A small image captioner, trained from scratch.
Model: 64-pixel images, encoder arch caformer, encoder norm layernorm, encoder activation gelu, encoder moe soft, encoder num experts 4, encoder patch size [4, 4], encoder depths [4, 4, 4], encoder widths [64, 128, 256], decoder width 256, decoder layers 10, decoder norm layernorm, decoder activation star_relu.
Training: 10600 steps, batches of 256.
Data: trained on simulated grey scan slices of phantoms with and without marks, 245000 training examples, 11.1 epochs.
Rows from block 6 of the text decoder of a small image captioner, named by matrix and row number. Rows with one number belong to one neuron. Each number is 500 + 40 x the weight over its row's rms, rounded and kept within 0 to 999. All counts start at 0. Numbers have three digits each.
After each neuron's rows are labels from the 100 texts, of 14848, where the neuron reaches its highest value: "fires on" is the input token at the peak. Only what is clearly more common there than usual is listed. The data: simulated grey scan slices of phantoms with and without marks. In brackets: how many of the 100.
# fc1: MLP up (decoder.blocks.6.mlp.fc1.weight, 1536x256), inputs 52-103
# fc2: MLP down (decoder.blocks.6.mlp.fc2.weight, 256x1536, transposed), outputs 52-103

fc1.540:511529503521515499544490464473516563530457431470507495519476436499500523520533481479499487538500547502473530579518405480566562539472536446520476440581487553
fc2.540:471474522495523468492539462490498501503472448408513505523474483432510501553475456492513497440530485421461528418547521487514535469484522451481506487432539508
fires on: "slice" (100)

fc1.683:536418530455486457478458463499466447501521535616487526550576511488480509506491479471567578525515512558503559456480466466443497478492576499551458421510538492
fc2.683:405516490549530486507505462572434551480514473471467517456571491462507431517568532497481532456491467456444459527563484504502478440477546546357454501509493429
fires on: "slice" (50); "half" (40); "mark" (10)

fc1.411:489479510461489466513436527481513431429553517502486479505441487471464523481547516525490474471472528532558519474515464512471506437516529478530413468568542513
fc2.411:494424467560504514490557488513502525495413533447577496480368500514487443495525496545595504459504528514477492516518511537547499472413506537511551524471541533
fires on: "slice" (77); "chest" (23)

fc1.698:486522456539473493510553488456521488445620448545401536573435576531567431496472530460504533450505519451546515523452503498425500496495501434529449562516546479
fc2.698:476518534436528445487514518533505484490504524479520493506505554620460498500517497460517541513465472475565438476482585506562484528367490437554462473465483522
fires on: "belly" (42); "left" (32); "right" (23)

fc1.586:494513461492501475483430487471533478481505557466574463407478467530480387565537538473558485540538451543511522471438573544536478574466583509469476478546415451
fc2.586:520500447563483474506499539526475494474525535486495509483498506478446469504508515511498485461507554483542529562453508552598500512518501462422582498474424449
fires on: "belly" (88)

fc1.569:558473523525486510533491494502561548479506495429528487464510473456434571561524454457490426469461520501418494511495468429457544482541481508473482528501578574
fc2.569:492518533594498441539602569495530522486577478516493477514503491459494539490545480456507516522474515521506510453415455530491487582483505521538509505432411530
fires on: "slice" (99)

fc1.662:474440474515523491478507537502516482445512541519455484462504526463542514522500501515529531524433462494476527480578481537487519432435536408495554499456471492
fc2.662:542470529510555586449451464534516474458571473488551523554473486451523540477403485453477465528457546481441476462562500542542529483452517479498577451477485496
fires on: "right" (100)

fc1.273:597483511522495479547497471549569415452468508483423554551414572543535447503524492524489479539562509529462449505522480493503484549432464469490507535505565444
fc2.273:494500516586490471464516563487484486551515478498491587491567482548521465487498536437597434538514529553569489549500496455551516463534552436458500549486525567
fires on: "in" (100)

fc1.250:515507480549499505475518459429518518523496531458520502453490571466496484526583527506572560588458539476548508556478509399505575500562501534516512584524533437
fc2.250:539523504555542522529526486493523507519478488483497461526508501561525511484510579548502505530512424492483519515465495475506498497468433508505479510457427445
fires on: "slice" (65); "dark" (26); "bright" (9)

fc1.527:510462478472469508495469441494394456492505447484495513521485514509458488535511536542488455512482473490524486449520639530509502551477549453518509473575525444
fc2.527:502479481542514520531430511514507450494501517473445474475432525522493466466487529538514581485529592504459490561516509469510461567477474510594507455444485526
fires on: "belly" (96)

fc1.371:472446493499475488491456559459466467549469504526455467467476419528533566515428544503488509505534535515429384434472521558502553481514504496518548530539433496
fc2.371:501467507463543550483497471470473546582502491520515511463519526469544491540536484525446467508543510507513447521497476460488532485444468518528534489491610437
fires on: "in" (69); "<end>" (25)

fc1.503:458412491498530498580498503430560575468547553502554451514473600491513476546448494521503465495481508512499436489462550516574554492529492518445511487515517445
fc2.503:434533512502436466525523478518488506433431434560559471470501511489510481548512529467522497546449554534490545496542574517555551528506526503520491514489524485
fires on: "right" (89)

fc1.431:467467501542466507479474483498508505550492483558506479548497494427497474553440473434524444495563474481562542456500509523457552456474515487491436528487562428
fc2.431:546492488482564468526496520539454478426550463512508514528457516507528496493504486521464472462537530493435463478526514540477449533477515477532540499572448552
fires on: "belly" (100)

fc1.626:463448524521446521500536510432536468478584501430496585524502474474450475506537484477499434509447490437504443466537556454601473511506456559498488482401504491
fc2.626:467483452509544558467447516481485494538506543479433439502525489477568455529505482458546507425494473523552546533472443475494435524547546515449496468537553481
fires on: "belly" (100)

fc1.494:448539524521435435527443516509438575520563480483511513504442507506567488511492476504561520510497509511520518496515516414460482520476551538493537556485462479
fc2.494:446459499511577444546464517474543467467453449515504531544525548397463508524447480448500409490549541413489473474466469461414507507523467479464464520511483522
fires on: "belly" (99)

fc1.84:535506556525528470427509466464465434520509490552529531505531530499520594494550544442497489588518452495537511477463559528475487491394553603440518563507522506
fc2.84:513451493471522513509561503480493536457524471513547590482451519501511428489471538475485453518582475561487510539511482549530542527526478461490493481544550514
fires on: "belly" (98)

fc1.42:470510445496486505403451515563477504550484439432478468462521461470529555441503500466465474454488452521475439493464476457544427499444530484558577508529428482
fc2.42:511403487404530504506561586434439509501443488420482492483472513525472545479504473528511463463555533567401492523497421501504501504546509504546502443507458562
fires on: "slice" (100)

fc1.724:479511477500571553536446536513492455504518533546381611521538419477524456411487498530455575474442476447491526455569491460489459527477523469522543468591444526
fc2.724:474527561489494470437454508523484477497533425514471498522494530531416598466506479463561551464487498535437528551528479493545437530583468531487619529460540493
fires on: "in" (100)